Rows from block 5 of a small image classifier, named by matrix and row number. Rows with one number within an expert belong to one neuron, the router's apart. Each number is 200 + 40 x the weight over its row's rms, rounded and kept within 0 to 999. All counts start at 0.
Before each expert's rows are labels from the 100 images, of 14976, where the router gives the expert most weight on average: "top examples" is what is common among them. Only what is clearly more common there than usual is listed. The data: drawn human figures in many poses.
# router: slot weights (model.blocks.5.mlp.router.weight, 8x384), inputs 192-383
# up: expert up (model.blocks.5.mlp.up, 4x192x384), inputs 192-383
# down: expert down (model.blocks.5.mlp.down, 4x384x192, transposed), outputs 192-383

# expert 1
top examples: blue trousers; blue top
router.2,231,187,203,171,179,248,227,226,100,218,191,112,159,236,181,168,171,282,176,181,209,269,231,152,188,232,196,164,184,211,262,180,171,152,177,207,141,206,186,143,219,261,83,233,202,185,171,185,159,179,134,175,210,237,254,223,205,126,169,119,204,253,199,179,237,291,151,222,150,231,209,238,243,220,208,245,213,213,213,193,232,194,227,197,191,240,180,184,311,169,272,232,239,222,256,159,231,170,222,250,261,195,109,251,157,191,156,193,201,169,264,224,238,187,173,307,166,254,184,266,200,198,239,214,160,216,152,228,236,279,202,166,155,154,273,132,153,185,187,194,245,162,182,225,146,134,208,213,229,162,224,183,173,207,275,186,173,229,244,114,147,259,193,124,129,187,212,229,151,251,171,222,254,152,263,169,214,149,229,214,163,203,171,242,239,242,169,147,216,141,192,143
router.3,166,119,276,250,171,125,160,155,112,200,173,159,136,163,235,172,237,163,255,215,224,175,246,220,193,147,181,150,180,257,214,156,148,220,215,241,122,263,173,219,250,169,216,258,219,206,208,207,187,222,171,154,214,187,231,205,193,125,158,185,204,175,230,154,166,232,220,145,211,187,274,195,172,188,231,189,210,155,157,187,152,225,160,224,207,160,216,213,181,183,205,160,139,176,189,201,201,222,282,194,160,173,203,140,146,148,177,221,211,258,197,173,289,248,224,218,244,170,198,186,180,234,218,239,254,199,135,185,219,231,207,219,218,186,172,91,213,197,203,224,175,167,198,220,132,226,193,216,254,268,202,153,173,148,211,162,231,175,216,177,233,274,147,179,139,219,137,226,135,285,150,183,245,279,147,161,217,198,89,267,157,208,192,290,229,235,239,129,204,232,237,184
up.0,114,213,267,166,132,262,182,201,304,205,151,213,196,234,163,192,233,212,168,256,221,216,113,205,194,191,154,190,209,188,237,209,204,239,112,209,213,122,205,257,219,241,211,102,168,91,230,265,179,165,265,202,156,202,192,253,173,154,166,244,180,263,210,196,176,182,172,194,212,260,187,261,241,131,227,188,286,160,248,153,206,223,150,198,216,190,271,234,232,219,232,239,215,218,144,252,170,182,172,196,187,152,242,220,222,204,238,263,275,166,223,221,192,233,242,249,183,138,191,113,124,189,185,145,178,248,183,245,243,145,204,145,144,151,196,231,239,202,246,182,211,187,245,233,161,176,181,129,143,177,160,161,158,224,209,178,244,213,222,210,171,212,234,251,219,252,182,251,243,214,216,174,197,160,155,237,227,162,233,211,187,185,156,95,248,162,187,213,134,223,150,249
down.0,165,220,299,182,156,236,173,207,207,231,174,140,183,244,155,161,202,173,182,249,236,218,122,254,170,192,210,208,231,206,289,239,164,183,216,193,205,199,224,158,187,177,157,147,190,196,197,233,153,184,224,197,144,218,226,181,183,154,166,199,193,227,202,173,222,156,256,225,167,323,201,284,224,184,214,213,255,186,261,260,204,246,158,215,269,204,223,178,219,195,220,277,179,287,193,209,110,299,124,154,164,169,190,191,206,149,220,241,230,158,264,243,231,199,222,228,245,233,206,155,119,203,159,176,124,226,141,259,233,182,193,146,108,171,226,138,303,183,239,158,127,237,178,222,215,158,169,171,202,261,208,182,212,241,233,170,212,220,199,144,157,193,190,191,197,216,219,247,234,246,175,159,137,163,189,244,185,197,155,202,191,137,144,129,195,123,223,214,244,244,213,184
up.1,210,172,291,214,124,104,160,128,174,204,213,207,170,186,253,140,265,155,259,227,218,176,230,211,254,159,184,165,202,223,230,209,128,220,167,177,172,270,178,213,217,184,266,222,162,216,226,151,183,161,179,197,214,227,208,170,243,122,204,187,206,245,195,165,112,225,209,176,253,190,177,219,182,169,313,194,231,149,180,266,185,200,137,181,232,193,189,235,185,170,134,140,151,182,113,187,179,262,224,188,197,142,182,133,170,209,227,197,252,310,207,209,222,267,198,212,312,153,173,140,225,219,223,238,254,250,119,235,199,216,212,209,229,171,144,161,163,238,199,229,202,219,227,221,150,238,234,222,192,249,183,147,187,177,257,142,193,123,244,201,258,210,162,180,182,200,131,196,167,217,196,212,216,261,173,199,223,179,155,239,195,194,200,201,210,213,225,158,154,197,242,193
down.1,164,194,147,163,244,244,229,243,264,192,193,209,198,192,162,253,139,230,278,232,156,190,152,193,198,254,191,239,205,74,170,234,196,192,223,169,273,147,227,223,82,241,168,129,262,213,198,204,178,258,191,250,188,158,116,209,156,300,192,229,220,197,214,202,188,138,222,242,239,148,212,244,242,182,150,244,205,182,167,130,237,194,245,197,168,175,250,203,195,266,182,235,300,176,234,240,186,161,170,184,218,215,208,215,243,262,160,199,195,154,201,216,144,147,144,172,203,266,164,239,184,155,192,205,201,221,247,172,199,138,197,212,230,201,194,225,248,256,238,202,237,256,239,221,250,218,186,140,131,220,163,220,238,229,190,195,195,274,180,254,226,225,236,256,227,157,246,207,255,154,230,166,65,153,216,254,175,219,243,144,205,181,185,137,144,124,200,275,256,220,146,208
up.2,159,216,265,184,190,220,233,178,216,224,241,212,283,125,190,226,243,295,252,222,231,248,227,240,206,208,193,154,196,244,181,233,108,250,206,246,275,213,207,205,178,159,212,186,222,220,149,180,236,192,201,232,144,209,157,233,232,168,122,203,128,216,175,266,192,200,271,167,123,129,184,223,182,226,249,171,232,147,189,184,200,158,208,163,260,134,178,189,219,130,198,226,161,235,148,86,234,181,155,274,256,186,271,187,150,252,197,219,200,172,190,211,142,271,212,224,184,223,233,160,135,224,265,276,222,158,286,213,248,132,190,144,234,205,213,205,119,230,233,231,249,155,168,200,195,247,189,151,115,181,202,228,210,190,257,197,132,162,171,214,226,223,204,197,214,188,209,195,217,138,284,201,179,222,229,97,170,187,260,227,174,198,184,192,199,210,93,240,179,288,159,144
down.2,154,239,204,239,140,198,190,132,169,227,124,193,230,156,219,187,252,218,227,183,184,137,206,254,160,213,140,186,219,289,264,212,215,273,172,177,204,214,245,203,154,238,280,208,244,221,107,274,234,202,198,195,226,230,206,206,219,231,161,215,277,221,243,254,189,252,176,190,216,180,186,232,205,230,222,261,223,184,168,193,172,188,191,209,212,152,210,305,242,165,166,217,157,230,169,80,198,201,175,218,189,225,189,250,254,232,230,210,148,93,250,211,176,203,265,200,180,227,195,201,103,177,243,248,252,154,151,146,163,219,214,160,156,191,189,183,209,202,237,154,187,246,179,195,174,161,197,285,174,200,158,170,219,184,227,84,261,148,142,167,134,207,217,117,206,168,227,255,184,206,221,227,202,164,185,216,169,240,202,221,229,203,209,189,257,124,161,270,178,209,191,163

# expert 3
top examples: white top; white trousers; grey trousers
router.6,171,157,248,225,247,191,211,214,95,239,203,155,236,199,204,238,168,192,248,281,171,147,259,190,230,200,167,164,276,217,220,209,143,230,194,192,236,234,194,201,222,155,240,144,226,146,261,223,147,265,169,206,231,230,163,243,220,214,141,112,202,172,203,134,218,191,207,177,185,148,269,268,194,160,164,225,257,222,206,276,208,272,268,198,155,215,204,195,213,180,227,194,237,184,254,223,196,210,168,148,200,196,189,201,147,231,247,227,253,216,190,211,297,216,214,274,114,261,189,270,152,200,200,190,241,190,115,222,214,189,223,194,142,163,153,171,149,268,222,185,137,158,181,205,195,206,202,232,195,226,246,147,238,171,196,230,151,191,224,221,307,210,238,207,215,239,222,167,177,231,241,153,188,134,192,131,203,235,115,177,138,262,183,181,158,193,208,167,186,220,250,199
router.7,172,180,172,186,232,190,204,200,141,231,243,231,168,240,181,221,191,207,236,239,156,160,235,193,153,171,114,201,206,201,173,180,82,154,204,175,210,269,214,170,242,174,186,212,187,149,212,145,193,244,219,180,239,192,153,251,179,202,143,115,245,269,243,250,205,188,166,140,191,165,197,207,212,153,168,180,177,257,84,224,177,240,199,191,181,228,254,252,187,210,201,111,212,186,208,245,157,200,221,239,244,268,176,137,234,182,180,261,233,211,157,184,206,219,209,265,232,256,154,269,207,190,204,236,150,213,235,207,264,220,207,223,177,180,248,157,163,290,175,237,197,174,202,152,124,222,171,264,280,208,191,131,201,262,171,205,186,176,251,270,223,154,179,209,152,268,206,175,199,274,189,134,189,174,158,162,239,198,136,171,167,169,142,221,180,263,206,220,146,213,252,134
up.0,216,234,199,119,165,175,131,183,185,212,215,215,166,198,193,177,142,210,218,208,210,200,177,168,184,172,162,185,149,212,182,200,171,250,206,205,211,172,227,191,198,260,249,220,227,201,174,168,229,191,232,135,162,147,241,222,232,217,239,173,183,248,209,233,168,249,175,93,259,179,206,233,241,161,191,206,172,231,243,167,112,253,175,219,214,186,219,200,180,171,263,210,166,180,211,226,189,176,193,176,176,232,125,208,159,118,82,171,262,193,181,306,226,255,203,244,258,187,123,227,160,225,208,196,116,220,236,242,245,232,137,171,138,150,179,174,196,247,176,194,227,222,222,232,180,252,106,181,207,191,153,197,184,218,192,160,202,234,218,232,185,180,223,195,227,195,275,180,150,184,154,142,233,214,138,163,192,166,235,216,171,234,176,180,212,215,291,206,227,259,202,137
down.0,208,149,234,215,197,209,295,163,214,210,204,91,210,235,284,199,288,165,192,175,208,226,238,209,267,155,270,148,205,185,299,235,200,147,183,134,191,195,187,232,171,193,184,191,190,233,227,218,138,226,255,241,322,263,237,166,250,239,192,174,265,155,203,207,157,172,180,248,170,143,129,207,207,258,256,247,246,246,201,206,243,175,148,263,208,134,183,233,178,177,144,213,269,221,264,215,195,137,184,223,239,189,206,220,223,179,243,223,149,204,221,142,136,180,241,164,173,142,279,124,201,237,238,218,209,193,180,177,200,166,203,148,266,176,243,277,229,241,211,256,280,224,191,228,233,154,164,205,228,187,206,230,193,178,203,181,181,252,180,93,151,183,233,129,174,229,149,228,166,213,207,215,106,210,198,208,213,210,196,231,232,189,254,223,150,173,158,143,188,215,261,307
up.1,210,94,207,146,288,223,204,159,181,204,174,243,174,232,217,200,154,238,205,215,183,253,218,253,217,216,141,170,259,144,232,181,188,165,248,191,174,145,231,139,208,155,247,230,171,218,147,228,184,173,221,218,167,238,211,146,227,220,262,150,300,137,239,208,146,176,163,246,205,207,221,194,289,166,167,227,151,220,187,140,165,166,208,230,154,226,250,175,199,190,229,225,148,190,136,268,167,177,173,157,127,349,230,143,263,197,163,224,210,173,150,257,170,216,200,238,243,205,196,188,155,86,171,210,204,243,199,158,153,136,164,219,209,212,257,192,151,176,177,236,209,185,239,259,206,236,228,305,148,195,243,238,112,201,187,285,179,225,252,210,210,213,237,252,190,205,190,281,147,185,291,202,220,232,233,227,173,210,160,231,196,206,138,173,161,204,225,231,223,231,211,210
down.1,236,175,220,195,213,155,199,212,293,128,266,207,174,205,213,199,171,243,197,192,135,219,292,222,215,223,153,173,150,187,225,226,215,208,193,217,242,275,122,178,159,175,171,277,280,236,208,214,128,186,226,234,233,120,245,210,209,225,201,205,195,228,279,215,185,261,182,199,143,147,254,207,237,208,83,203,205,275,183,217,155,197,211,196,175,180,133,246,160,197,259,255,254,212,126,203,187,211,226,227,222,133,167,168,212,163,201,219,196,199,242,143,190,141,181,185,235,161,298,210,203,217,238,140,202,162,170,222,208,193,250,157,153,132,141,225,192,238,202,204,180,203,212,131,223,246,130,297,155,213,247,251,124,154,141,149,172,197,189,194,166,153,117,145,211,244,183,316,154,280,184,252,166,219,164,272,265,196,256,130,257,174,202,178,135,184,156,235,204,246,185,173
up.2,231,250,216,208,200,231,207,189,165,244,167,176,97,307,149,183,157,285,182,203,196,265,199,196,191,206,159,220,215,249,245,165,179,133,163,246,179,154,181,166,201,226,159,226,179,179,243,206,147,183,177,155,212,183,226,208,225,216,240,152,219,243,196,171,207,257,193,275,152,247,228,229,203,178,189,239,241,197,265,209,134,207,194,223,243,272,169,190,273,158,241,299,258,226,236,120,187,208,210,238,231,200,179,265,182,183,234,260,226,131,230,181,246,193,199,265,190,265,191,254,180,194,201,208,190,195,184,265,235,224,235,193,193,163,199,158,209,159,219,116,191,224,257,165,95,153,183,161,213,150,231,256,173,225,306,183,125,170,230,129,141,234,193,125,126,196,230,164,198,227,130,265,199,131,235,203,155,146,216,261,159,169,166,226,215,207,147,153,224,201,166,171
down.2,227,254,221,182,248,265,232,210,223,200,182,94,175,252,197,186,212,261,184,214,122,240,114,168,146,278,178,229,197,265,261,131,228,92,174,186,144,221,156,132,202,168,153,183,203,143,141,173,148,169,212,191,205,236,206,137,254,141,218,187,225,177,193,162,219,206,135,256,178,232,178,244,181,199,169,258,218,225,178,222,178,164,186,198,239,181,193,197,224,241,154,161,293,204,243,154,150,158,195,115,254,162,154,225,174,240,213,220,145,158,253,203,204,196,194,258,152,270,237,240,237,212,212,187,196,222,208,216,230,161,190,213,156,198,193,181,165,250,197,165,177,216,141,168,174,147,201,192,205,192,268,214,237,241,243,248,185,191,251,111,160,220,216,207,165,165,234,175,268,251,192,196,163,162,220,186,192,241,166,194,166,234,151,217,110,166,174,206,283,168,252,189

# expert 0
top examples: purple trousers; purple top; grey top
router.0,209,187,148,168,170,174,264,235,164,220,255,215,226,182,139,235,234,188,176,199,204,196,226,195,233,229,197,217,214,117,144,197,204,210,302,171,194,180,213,164,259,240,157,131,196,201,239,222,237,198,204,295,218,145,239,216,102,172,115,189,190,232,185,192,274,144,211,150,194,124,186,204,162,225,175,281,181,216,188,198,178,158,175,163,157,217,188,187,151,244,214,164,274,213,217,165,275,220,296,226,233,220,163,200,160,243,186,139,164,185,114,202,265,127,150,187,250,195,235,215,240,171,222,191,295,207,248,244,146,236,234,205,234,230,193,180,198,238,185,153,139,230,153,180,288,197,169,173,234,288,159,141,269,187,230,243,253,218,177,196,197,217,202,215,228,159,272,169,201,183,150,161,175,254,136,221,202,297,111,270,166,161,182,271,185,183,195,177,203,172,261,257
router.1,226,155,199,164,225,179,325,190,152,186,277,150,229,156,170,226,255,156,204,227,156,207,255,194,235,162,200,232,214,235,169,159,198,222,218,205,176,190,183,167,273,245,174,170,206,171,268,226,223,230,232,266,188,147,209,217,138,206,147,208,211,241,190,197,278,161,268,193,187,109,253,190,189,190,152,256,204,219,161,126,151,204,172,180,168,211,231,167,133,172,187,175,237,218,229,189,275,241,251,179,220,204,175,144,197,195,150,186,214,172,158,129,248,170,153,173,190,203,178,238,216,163,211,252,278,216,216,241,209,214,255,198,257,208,159,196,197,203,193,218,147,230,237,133,294,245,217,208,261,258,166,138,243,224,245,208,192,189,146,211,214,224,193,262,165,226,199,180,198,177,132,179,125,213,215,217,200,234,132,238,194,171,198,296,177,189,202,201,214,200,210,288
up.0,211,224,190,251,189,152,231,123,197,199,218,241,265,210,212,235,193,222,145,206,182,223,231,231,169,198,170,233,226,209,251,171,125,120,185,193,208,225,198,202,165,202,224,233,221,202,138,113,195,202,201,192,164,186,181,155,193,216,195,194,226,237,165,256,204,181,180,241,176,145,200,220,220,170,241,237,183,138,136,278,198,218,184,166,206,247,147,200,200,185,207,252,216,143,286,224,137,231,164,186,131,147,202,188,206,233,174,225,221,215,174,243,240,210,177,161,225,277,224,141,210,203,241,197,170,111,202,181,267,231,211,205,180,169,236,236,206,126,240,208,242,239,194,194,194,171,163,201,179,94,266,101,113,139,187,216,187,212,224,321,200,236,236,185,219,247,174,280,135,165,136,212,203,170,198,194,237,237,192,182,228,278,260,255,282,207,250,204,233,142,164,167
down.0,266,207,186,223,154,242,187,200,208,168,121,176,222,238,219,134,170,171,275,159,243,155,122,162,218,177,184,262,214,204,164,231,222,207,153,270,216,239,180,207,251,195,233,235,218,148,177,149,210,221,174,224,188,264,154,185,136,276,178,184,101,171,156,195,274,145,193,212,218,222,164,108,163,209,255,166,201,128,209,218,220,179,234,81,179,251,170,150,195,199,165,216,159,201,266,133,191,237,170,300,158,179,136,117,183,197,238,170,239,238,207,208,198,157,235,140,195,194,225,181,204,196,275,203,199,208,257,230,210,205,232,239,149,154,197,160,200,169,171,205,254,170,237,208,181,201,211,179,271,241,179,202,157,197,288,225,233,240,181,248,200,198,217,245,211,213,200,262,206,195,215,295,294,174,244,154,208,195,219,229,192,291,190,243,216,196,204,233,169,201,233,228
up.1,170,296,233,181,151,197,158,226,243,194,222,227,225,249,218,230,228,199,172,196,268,294,200,232,184,223,176,234,214,205,172,231,172,216,227,271,222,142,232,158,204,196,264,153,260,140,166,286,240,176,193,203,215,259,169,269,221,214,218,199,273,250,212,191,219,166,160,195,204,293,174,251,118,218,196,266,226,170,213,165,191,163,134,216,185,163,214,183,264,172,212,156,156,176,100,254,145,172,165,137,211,237,248,301,196,111,232,188,237,209,256,229,182,204,155,224,182,165,183,225,162,239,203,187,213,256,237,192,202,236,171,188,178,142,162,260,203,232,132,218,271,225,230,258,201,175,219,206,207,202,250,150,245,190,240,232,134,187,257,251,153,193,161,198,136,223,196,152,166,196,272,165,162,184,177,247,257,165,147,154,162,207,174,215,197,179,243,210,169,155,175,161
down.1,182,162,199,218,209,200,238,166,269,220,287,236,226,262,214,211,244,202,250,153,174,208,190,197,243,157,211,205,178,223,229,188,202,218,240,195,205,185,222,229,243,146,172,263,166,216,184,241,216,231,135,231,174,176,236,189,137,203,247,203,238,147,252,247,274,214,230,233,139,159,178,196,189,175,151,191,224,263,148,131,185,210,219,251,199,117,250,232,253,195,269,208,210,253,183,183,186,190,200,225,167,182,229,163,158,223,239,158,173,182,163,98,195,205,203,179,232,213,212,174,210,216,260,211,279,233,135,136,188,184,148,210,236,156,192,170,233,246,197,222,146,226,185,185,221,213,123,212,166,176,207,195,179,220,196,242,198,119,217,228,240,134,152,169,211,218,139,176,197,190,250,232,40,214,231,246,213,202,207,220,192,116,279,171,192,46,129,165,257,165,194,178
up.2,99,221,205,262,216,172,200,180,219,210,195,223,196,219,161,298,156,207,181,263,148,155,255,191,169,212,181,188,165,162,152,221,190,144,185,183,220,127,157,168,178,227,145,178,193,200,208,216,186,217,170,164,212,279,238,78,184,261,145,224,201,199,232,198,158,210,165,199,208,240,167,203,161,209,156,253,168,183,172,212,150,166,142,234,179,228,225,180,258,233,212,183,180,118,220,186,235,204,206,229,168,171,230,240,217,139,182,239,181,183,216,88,164,226,67,122,174,231,236,191,190,234,225,232,201,227,212,202,150,236,231,199,248,170,191,212,209,232,200,219,200,217,165,210,166,128,153,136,179,237,141,172,238,171,224,159,141,208,228,263,252,222,196,201,168,200,176,166,197,235,233,119,226,187,153,156,173,180,204,227,212,213,185,223,179,257,201,217,220,185,213,273
down.2,232,166,227,186,241,93,166,192,259,229,271,140,175,218,198,202,252,227,219,251,165,214,236,134,174,207,204,216,197,198,178,139,223,158,184,205,186,198,210,251,242,208,182,146,261,201,232,277,229,120,160,188,229,234,218,211,277,214,227,176,182,225,202,224,248,232,200,190,185,156,230,202,200,194,149,204,227,238,173,242,182,219,239,267,171,154,217,146,189,166,132,164,235,220,165,158,173,161,235,238,179,236,147,192,210,222,153,218,251,169,188,188,245,166,204,182,274,235,216,238,214,193,143,183,148,189,278,218,210,253,140,250,179,204,284,160,191,200,217,224,207,184,220,186,275,238,160,258,236,262,249,197,209,152,244,256,193,166,174,208,140,187,160,142,177,267,168,249,246,222,233,227,287,121,264,193,230,203,192,213,237,193,241,170,181,187,186,260,261,252,176,174

# expert 2
top examples: green top; grey trousers; black top
router.4,192,214,239,226,176,206,275,204,163,166,259,202,265,135,159,243,266,218,184,213,174,226,276,245,197,223,253,223,208,274,239,146,146,187,227,179,211,254,271,240,180,232,180,203,217,140,175,146,138,171,174,186,179,163,131,216,240,176,109,161,170,216,238,231,222,156,219,244,203,116,240,215,141,214,278,133,205,249,188,164,192,144,244,222,161,190,158,205,228,160,114,160,188,208,190,166,209,199,254,220,166,171,230,191,180,234,221,199,211,186,246,166,225,221,165,250,196,272,169,205,191,164,252,239,242,183,212,198,217,181,254,169,246,140,177,209,79,172,231,247,216,287,281,193,150,241,163,220,302,226,216,189,170,190,240,205,185,173,120,220,266,225,202,197,252,165,174,198,165,166,248,164,258,165,235,226,174,160,188,230,265,214,231,246,210,267,133,166,154,140,163,238
router.5,190,119,240,123,124,272,246,215,168,179,155,163,220,246,259,174,176,234,144,227,183,207,232,204,256,233,159,185,203,136,261,254,225,203,182,250,175,201,219,189,229,180,185,130,192,183,185,258,155,281,222,201,165,286,188,220,184,189,132,247,196,244,207,183,185,199,140,181,217,202,221,236,235,251,282,103,226,260,188,200,263,272,147,213,147,234,280,152,272,206,215,204,252,175,208,258,241,175,170,197,196,230,157,220,198,232,175,224,188,199,229,146,195,257,230,170,177,108,151,173,132,154,195,218,213,228,167,237,222,162,183,231,146,129,202,187,192,196,269,171,238,165,219,206,159,156,205,159,232,155,222,177,182,210,232,163,170,216,223,212,238,193,164,193,251,273,224,265,240,294,182,219,286,170,147,228,165,159,186,219,190,145,121,213,280,220,205,173,179,120,136,258
up.0,198,182,131,181,229,155,212,190,142,208,273,206,192,192,238,172,111,106,200,136,205,226,175,149,223,158,230,199,172,185,81,227,115,157,112,216,198,137,185,158,249,166,177,139,251,131,150,162,273,242,177,204,240,161,171,182,165,219,125,129,225,222,198,233,212,154,216,180,222,203,233,183,204,203,232,227,119,236,121,175,229,204,277,180,87,140,206,167,232,219,273,196,145,260,195,199,208,265,181,177,226,159,243,226,193,171,174,197,240,148,183,191,196,205,186,224,173,191,175,203,112,206,293,198,82,282,157,232,210,207,149,261,231,197,246,199,194,171,204,245,205,233,155,237,247,263,173,232,224,188,159,166,229,223,177,264,220,157,229,218,207,213,253,199,189,219,234,225,176,195,227,189,218,228,161,216,212,157,153,196,195,189,124,155,199,189,205,280,242,278,200,204
down.0,243,225,152,234,184,167,273,202,260,222,241,198,166,164,200,200,176,203,208,198,230,219,275,203,157,234,240,151,222,180,233,180,215,253,127,154,206,129,199,196,201,279,157,180,188,134,219,257,206,249,169,238,231,172,163,215,214,189,148,219,274,240,161,236,151,139,199,271,231,170,200,175,140,147,259,262,147,163,243,148,159,154,217,229,134,189,186,161,156,200,185,264,295,153,203,226,157,247,214,219,216,229,239,251,195,192,202,172,272,218,141,120,200,212,232,270,247,241,195,203,262,151,187,291,191,183,233,210,220,261,270,153,233,213,226,121,136,185,162,206,208,192,237,260,170,128,189,242,189,225,164,208,183,128,195,201,198,181,290,234,207,183,214,189,137,238,226,200,133,214,153,239,110,198,260,209,219,202,161,218,271,214,219,170,181,131,196,221,244,173,214,181
up.1,223,177,238,214,169,171,271,112,199,254,207,208,187,175,223,181,291,206,224,250,200,195,232,210,99,147,182,167,200,289,245,185,182,150,190,221,242,302,187,227,271,192,177,211,258,214,266,179,190,188,166,137,230,178,205,174,246,156,209,258,186,198,191,153,230,299,205,156,235,221,155,218,262,201,178,175,176,167,207,210,185,154,141,212,244,208,174,168,229,199,225,153,117,156,168,199,204,193,178,194,217,186,173,120,109,234,162,281,198,230,147,199,229,233,252,250,253,148,247,167,247,196,213,184,194,183,139,191,218,151,139,212,220,158,196,216,196,144,273,173,195,196,209,304,122,225,316,185,190,221,213,195,213,212,231,236,218,206,209,208,213,168,166,162,149,168,180,219,182,183,187,247,219,220,149,193,232,180,140,210,267,162,245,240,251,151,212,167,245,243,195,207
down.1,242,208,226,159,194,244,203,163,189,235,194,202,183,161,206,125,242,114,191,248,184,173,166,303,244,198,171,149,206,185,147,119,200,204,265,231,215,145,190,203,176,114,291,213,181,208,211,190,133,179,179,218,161,178,236,169,136,127,228,209,188,216,263,158,173,178,221,209,169,209,191,249,218,218,187,256,250,211,177,149,266,194,206,136,274,177,222,288,179,241,150,226,202,220,238,231,326,183,201,213,201,187,222,195,194,214,253,208,268,225,201,158,269,182,257,157,285,215,192,185,173,136,266,176,238,148,192,174,202,188,223,165,117,197,167,152,205,229,220,177,230,180,242,211,206,218,192,202,145,182,259,191,135,203,150,174,213,169,212,249,205,273,171,177,222,198,211,191,206,303,221,184,158,236,203,197,138,185,157,194,173,256,228,213,222,188,164,154,211,235,179,261
up.2,261,207,112,162,185,197,207,253,149,172,173,205,159,220,175,237,193,177,201,233,167,213,205,227,191,231,135,138,284,245,191,196,250,176,198,176,218,284,198,133,247,113,174,215,155,260,148,173,221,206,169,158,169,211,148,195,244,233,190,185,142,208,212,263,203,227,212,119,208,192,243,172,236,236,251,153,224,154,228,178,193,225,152,212,196,255,230,158,183,210,262,174,266,137,234,163,183,210,188,161,145,227,178,212,188,186,207,212,172,152,226,217,249,205,186,195,132,205,268,210,200,224,151,164,215,210,233,225,162,180,247,196,91,250,188,275,216,158,155,196,197,196,211,175,264,147,122,157,231,207,152,229,195,229,263,218,194,186,255,247,176,268,115,232,218,245,221,191,163,224,200,249,217,272,214,202,131,139,130,268,228,157,209,304,277,244,167,141,187,269,218,195
down.2,250,284,257,158,154,144,277,208,183,205,137,231,231,198,199,234,169,194,162,156,121,147,248,167,129,147,224,234,176,219,174,180,160,236,232,223,192,194,173,257,273,266,168,89,177,175,138,174,255,222,209,211,187,216,174,122,252,269,217,234,255,254,179,120,148,156,208,248,206,213,149,247,140,151,242,156,246,217,217,198,156,271,223,252,173,260,177,183,211,238,185,149,246,182,233,200,206,260,273,189,265,193,229,248,182,225,185,257,184,199,189,135,236,229,225,156,181,245,229,174,258,241,187,165,175,189,203,202,182,239,196,194,209,133,293,187,144,225,264,157,203,208,179,281,162,165,256,221,248,194,237,187,222,231,193,176,176,209,176,188,163,191,117,216,185,244,181,141,88,183,161,184,253,232,222,155,170,180,155,212,124,149,233,226,175,297,185,204,235,257,161,227